config.yaml
model: "image flow-matching model"
dataset: "drawn small creatures on textured ground"
objective: "flow_matching"
attention: false
lr_schedule: "constant"
adamw_weight_decay_other_params: 0
Rows from block 4 of a small image flow-matching model, named by matrix and row number. Rows with one number belong to one channel. Each number is 128 + 32 x the weight over its row's rms, rounded and kept within 0 to 255. All counts start at 0. Numbers have three digits each. After the name is the row's rms in percent of the matrix's.
After each channel's rows are labels from the 100 images, of 14976 (inputs lightly noised), where the channel reaches its highest value: "top examples" is what is common among them; "lies over" is the class under the peak. Only what is clearly more common there than usual is listed. The data: drawn small creatures on textured ground. In brackets: how many of the 100, against the usual share in percent.
# convs0: first 3x3 conv (model.mid.0.convs.0.weight, 128x128x3x3, each kernel summed), inputs 0-127
# convs1: second 3x3 conv (model.mid.0.convs.1.weight, 128x128x3x3, transposed, each kernel summed), outputs 0-127

convs0.52 106:188159223080168112076151155126157093144166161098159086103052135148118110142121143104075097100135141141149095176128110157127215101142123198133153112076175111131037148154120088150160133109099138117118062125110152126107105120119148116178127153111079117131149126081146115117082144102092150143116120161086149162099107081162074134128119162107156150114108169150159165080160120131172111142172
convs1.52 088:114133128147114149139127073127150140086105066101123147109149130089128110112120199141146183154136127087088155114093123160136053172142131147142103186169141151161255144148111184150105108132101109135094128084114171110117128156151126138100124150147102081115090149118126112146175122153139091124108160046154188129101149177145165131145082161143139159133115121166126051143087147177140085078148
top examples: brown (48 vs 8.4); spider (26 vs 8.3); starfish (26 vs 8.8)
lies over: body (88 vs 12.2)

convs0.81 084:126138087101132111112151097148158128092154082091128165171143095127063121093116134051093188113094209143109147134161118055139084090108123172148111156149134143127082119146103134132160145124115195130148031155142119126091132109121195123206114110175128133124163137126137103111108112071097122075094099138126097113049112129180150127113088143118135144089155106160122128095182134140062151153166
convs1.81 081:120125063162167175139135112120125087167188155103130159097092119108142102114087101208097048092158072137118079109118119171150125083078119109111115118141136091140233143137085096126080158111118098117090139096103148184195144171108084111079140138147110042084087137126134147100117132154146062130125164106180133117129110126101109118139121116111189104126095154105137164116133129093126128175142
top examples: blue (60 vs 8.2)
lies over: body (84 vs 12.2)

convs0.21 142:110164144144131137111160087123080142163094115138152090091183128087137119143180130120195153073107058100125131107165123083150111040089151101119111195131127115134204113125126122138123121157103142148116108109097131113124138160123118142106135116131101151140139097123080127148097132129135151167114084080192153029174170163136152083139156187135121151141121091146143148194079122201079112200120
convs1.21 130:126130101126108070131123140116189137125131194121097142122091151086094101145110105167109144191156184135141108127126106128161159141153114126114156044091141150167033111116147110107119190171143161129133094159133083128071105130162105089150124049109095156113113100104137092092133102116116052170148127143088106185140089107132109141115184095138161174173152108114083118103146087096062160109078
top examples: blue (64 vs 8.2); snail (26 vs 8.2)
lies over: body (67 vs 12.2)

convs0.33 125:126136196115155151184122120167130195143177095108135137171140117100102140118118119093108122146181114115136163128054195159114234181119089132126133164127110170067141088130112114159145165143157072130119185091132117138152091147121116143134113115131082148149100148117166127124120148046193101114148145119060146159083112179144168144111083101087114086163114150145125154081121088174125163130085
convs1.33 104:104128175123123112114206154134154115148202144128138157134079100134080129147070135108157110103095139135098169119122080087131061154130099110108188110204122101081115160155156123099108059121120086121132099146145125076069081121142192140094126143111130137117148107137119077116116066119221131065125088094139141139132110074144118156154145182108106088093158120072142095130174136145146101183140
top examples: orange (57 vs 8.2); starfish (28 vs 8.8)
lies over: body (78 vs 12.2)

convs0.108 103:079137192120112149130152104125149128136171102137166167132121130190105143106132115111095072099159171139125131121119115137106150253143144152180089161181179167042136088146078106145145122108074132105142082138148153149092115130181098145134140123101114095104123165100132131143081126111101139100093145152115153081072108146143073156124062184128102111194138166126147135068103102143112138135190
convs1.108 120:160140255157128134099159080162090149094115106113097120116148080118130086127139115100105083133113101099129113125144124143104144143151130109094120146103119116144234137144139126118106115104131137148109122154131129087111111116098122152109091177152141133119141119130159118104134127130159222088157123107176164154123166098117122097075187226081109148076119130139100136185111128185155114195086
top examples: spider (62 vs 8.3); beetle (36 vs 8.5); blue (32 vs 8.2)
lies over: body (82 vs 12.2)

convs0.37 097:168108075102131122124135114170137211068209148146091163140102149120122138085097115150052122108127153113126141164157182120172150084121130086103156122141149117161105108094114148174143129125074118120133167157121117131019078094122125130097200115114120110142164117140111149162166122107103098138143105100173184135099150112120095116125184070172103093159067145121173098180176091132168133128127
convs1.37 112:133102131156163142100117152150101124153094126151195096155065135130140147146073050130213147117109126090134138114125153130183117142136134144103105169097169110145120118160122095101099092234158131121152071096146173143157153123113135117123149118101139136103112123155102177112126158079140172175111157122103170114144169133122086116106051156077165043109116084155098158220129126150131122168145
top examples: brown (26 vs 8.4)
lies over: body (29 vs 12.2)

convs0.16 093:174087160092092083112171091140096135108102099138124155118127114126098096111139144088231125110117180124127166114148159153148112123146144130151147106128156115169144102241072117074109090176122091148174141154132129108126129154165089185137106165102158132162098146129063115145142097128115083142136170120170118029131173145146104120184192125095172099192100110127121110140107101123095160136129
convs1.16 093:073116111118129129111134100106133110105183201168110099169130145099141172101173115104103137173182134104102108114147118049132091176117120162153126143107069175094114125074131135141112141183078133092102143112136107124109141104120175084120134102126186117057188124079179172131076116142138095142101121092109094106156077193117168114040155155113068165103142105127139145138160148116087138165089
top examples: blue (49 vs 8.2); purple (25 vs 8.6)
lies over: body (43 vs 12.2)

convs0.124 118:098101133158129113128107085135149125130111166160159147154185142156146153136156173091133063100111123114158138154137105190114111120071110127170158132106102113137072128211138118138134159112067172097146108152114097184075064168095122077111080147118138071147156151139101116132123086055122107137134187160102131108103181155075097146095186088090209143128120150098167112113192106136140160104150
convs1.124 118:170139104124086076114150166110118147103167078162111095108121131076153145099132114151135137122119122115108129119158123159123113126158158127109058098112157141134255122065124129122112091202154124126112149099135152081144164111142113136165159116129159153113135092144205172138140177134113142087123104085115117141138125236142111119112085168104070125081069162151140133137115160118120097108110
top examples: blue (45 vs 8.2); purple (25 vs 8.6)
lies over: body (70 vs 12.2)

convs0.117 092:136092049134119163153177146134111141139116067228151121093165143104142104121134099162123119146154161144107163120134107061092100166110141113110134133161144173158103172184145108117097105089122213054124191122126157146068104143124109142117114130116125111133117131128092115145143088142158155207100120138142156167127131054157131117113130146096115137092151031142072134117119098122204119101123
convs1.117 082:166105171134107088173151171109104164147138134102087084151153092160046141187103147160081162095078104135130146137141081178143134144133161119143145118102153112093178042108100130143168162115159136119088087140159124119077166128122061121101156065080113140086134121107142113145103180117097101113110098128118124137169073112135162133035151097104170126185138184117164148150099185116147131099153
top examples: pink (40 vs 8.3); white (28 vs 8.6)
lies over: body (59 vs 12.2)

convs0.24 098:128074151104117148144143138197119148096072111199171134149115143058123098152151040095149096174133109130170140119167076135178136104125102128120141111160166128134147095098112107134132092176054081165160062104100140170093130123188173152122100109137077135136097134151126096167113083084143182155114136158147114096088122123168066183142089123125139089091139137144140147143105143061088170132106
convs1.24 096:180133092128121122111111109154197080121174139033127128130096132118073140106103150107116119107141135108135171093131121098114109113105087164158113154251138180164145088124117105130122081133106129114155170112118101098159176175116083086114168166128189141140147215103108145107151151195090110099118136115112136149164178136096180166121096153131091144109122064193123155159108122128125151104127
top examples: yellow (47 vs 8.4)
lies over: body (64 vs 12.2)

convs0.106 082:146174092161095103104129132173135062103061157110151164099112143181119158115098072070104146099084159162103160167097166136081106118120141150118160143183233114118093095105136138137129090136102115148144082097107129094122104177177074138124115154118147107111167178114136141134060163147149049161127125145104119121092183153156127124125059105151132102111100127117124135090065161144066111155138
convs1.106 088:079088109132172170146113118153098169172180167079167169115203098137138074137182134160163074161162156149099119117141112157194130094101131128115082123114088133111179151128153102134149168114076126134148117129138183188112157065105150105152152151172140108145148068155121104141134089103118152068115196092144136133081128137140204122096116100122062089094146110123130121158146148078153145183155
top examples: blue (36 vs 8.2); purple (35 vs 8.6); fish (30 vs 8.2)
lies over: body (90 vs 12.2)

convs0.38 087:148130081130153135153117099138138166119101158142147137075140148128069115155090136097102083110079117072141175144162134079158158143150156070131127125128160106080199118173205114104149094132147083081104193126089099180123123095117144145150150169137084128147093098155122097158137137079212139176141178120090181100084106102084191115123099122125098145138117092132142175108138088135067180139089
convs1.38 075:128125070148097132154153100148136082150126082090143130152181102100028090125127064082164125141162105137136149136052095139130088167158094141122126127153158153150119115115158160135079168139071137114146095080106165074060137163125148121125138110135173140136113163078117167168145123176107157065109074139108034113194128157148141181129119113155101130169111160159115094139126119171131110083150
top examples: orange (51 vs 8.2); fish (26 vs 8.2)
lies over: body (64 vs 12.2)

convs0.49 112:195161134165078161117126084098143235156143124144139115116082112120172158145109131118132122097138149117131149121063102137118145141139137116141107074084140141086133156174076136168091150139212212097117131122140122103154099118090103100131131139158137088140153140077150144157118090201102152178096150154085132075122109060124080168118144216172124115133098152116162147114167123125092154134091
convs1.49 121:064024121107143174120093187154121091101197118104068140104165171121124071105184110128115169173134145146120135119162146154158135180122084140102141181183161122196139066126055137106123109125051165096148114112126134137173142145152168114135119089122096107121142142184081104145097106071129108148145136130147153173109173155127140123109134096096161100112134084182143133163085142132095112121137
top examples: yellow (36 vs 8.4); orange (31 vs 8.2)
lies over: body (56 vs 12.2)

convs0.4 094:140158142135174110141145099089146159172161139173093129153159085103127079071122063087110120119142146143118154128166108117098109152113133090138125102087128139155064126072116102093111081101108117115133140118092127117200125128115123184114136151113028202101128129185099115138125083137190181193166146170206176125145150096108147138146116171160151123094150085097146147088102150065120156162137
convs1.4 093:170079186122053101124140101140081096137132124043145121130121141111086113137151178102123146146081115126167173164078107163106085195145123148102055189208136155141176108100119126187155116191152140167136156118159110148116150095151136129163155148164172102151138152089200167167129162173134158142106118114092128135109127145156136114155143168186118157084144193105102123159123099134152096122142
top examples: orange (41 vs 8.2); yellow (40 vs 8.4); dragonfly (39 vs 8.3)
lies over: body (53 vs 12.2)

convs0.10 111:117136095108164135108172135165129118144120115135150119115151092129099095124138207136182200143115166158154158140142160115113141140090130117147122182145174126032166089129124123125156131046098152167141086163093176127078108148169104153101090154119081153119183116128091094111121115145138079114118157128149117190157143177138098145120065136118094178166128101121180100238101105099144128179124
convs1.10 101:117098173138141110123121138122144137140080204160139155117120126159132130113138153135068059109122135083107062104140137146191120143170122082115140150109097126173093105220157086104126100148184110097135170127114096160158142180093149087119119231139179144150114104156136141137138116172097135106172115122189125163150133119135153103131170169119187121040133108111061150085144131116151098137179
top examples: brown (53 vs 8.4); red (35 vs 8.3)
lies over: body (96 vs 12.2)

convs0.127 116:117205189131151130137117089174115118102137097096102112139136124142139115131175105077164160129158115128147177125106145065112186200100150157112103133175124063109105089098211108108174112110156082124129146067139123176128141155135128139137122125149126041097125145092106154162085133142110173094196094116115122120092151117126063110117088174135165171129091121149127061146148101121071184130103
convs1.127 127:110104255133144108115106111079124195129149144041140169109082127140174103078117159119132104136122126126072110131114119124109111149117096102115139131158112123186113158129086125100094115112083141129141145176114135115181118102154138141142106133122174191120126112148149125096108123067222125060131159080138121133117132138150123167160124181145129119110128148119208132186144126138030143127144
top examples: yellow (66 vs 8.4); beetle (46 vs 8.5)
lies over: body (98 vs 12.2)

convs0.111 109:086095175115117079183150135136091148162087134095059050133123204111132091107210122158105120092161202156128129119144106088160133087133155111114181112167166147052102119145132120104128084054172130128147102118121144192109167126137107154132118095085122180137159127109080165087094049106153135145134095130113132153125149161146163121164087160097111111127098167147124156181090131134135130131142
convs1.111 109:146126143124177131082099060134089130086161136077161212154115045138105148153117115096137073149097087077137179106125137125101111160138132122149143169102119166132094140127100133134119165162177205139193169124117101086144130129161074143153139118182147099160060132128171127138127159070124132078087120138169087131131114099144101165110129132225118138098100174132138146093072116121102106162143
top examples: yellow (37 vs 8.4); starfish (29 vs 8.8); white (28 vs 8.6)
lies over: body (30 vs 12.2)

convs0.66 089:118139082091093087101109156151146115112121190208104114100115127116078088137105180143115082148134154110130161134123171091133138149125182107134139175106163176111141133179137125110126123084141159089192096126141116159095226143134121120169126154146115163108108123157105103119103124110162105149107141133118092117041102138113025137158093123184064117119075154145081132071144201122148118113156
convs1.66 079:229163102109149121105127127099182148084143077126153165146116152097113158153145133083138147142128110114102130124125067122116142108126132128125121098188165134145080121087096131134133086166162183175082127091115132088113061115167148126113089092123073136063158126106109078084133142170136108114117075106073140163137114074141147125075094114100131154124183135122141158085060057160153075114062
top examples: pink (59 vs 8.3)
lies over: body (91 vs 12.2)

convs0.44 101:117050134164156097101126141109122162156097077110086103161132141117172157138120169139125125164160175141094178109121144133165120096126081131130111152090167133172082118155148138089151165135212167105139168065134088085119095139146157164174150122111212198081131159158158148113065061058159136155122110100153115123117139137166178109178130124171143159068118149160145097127104160124089120142143
convs1.44 095:114130133152119144165171113131118111142134143154186115123124071126023075089155088070146122103091070118149115169115134123098164111166153119127174088190123106101142193144118131130136126080021132170125142173120063158120180101144113115163116123127138124121181123070155133094160107137106090079157165137094126138132129110125134139166081102109116111198137109100129232139118115112112161123129
top examples: orange (26 vs 8.2); yellow (25 vs 8.4)
lies over: body (40 vs 12.2)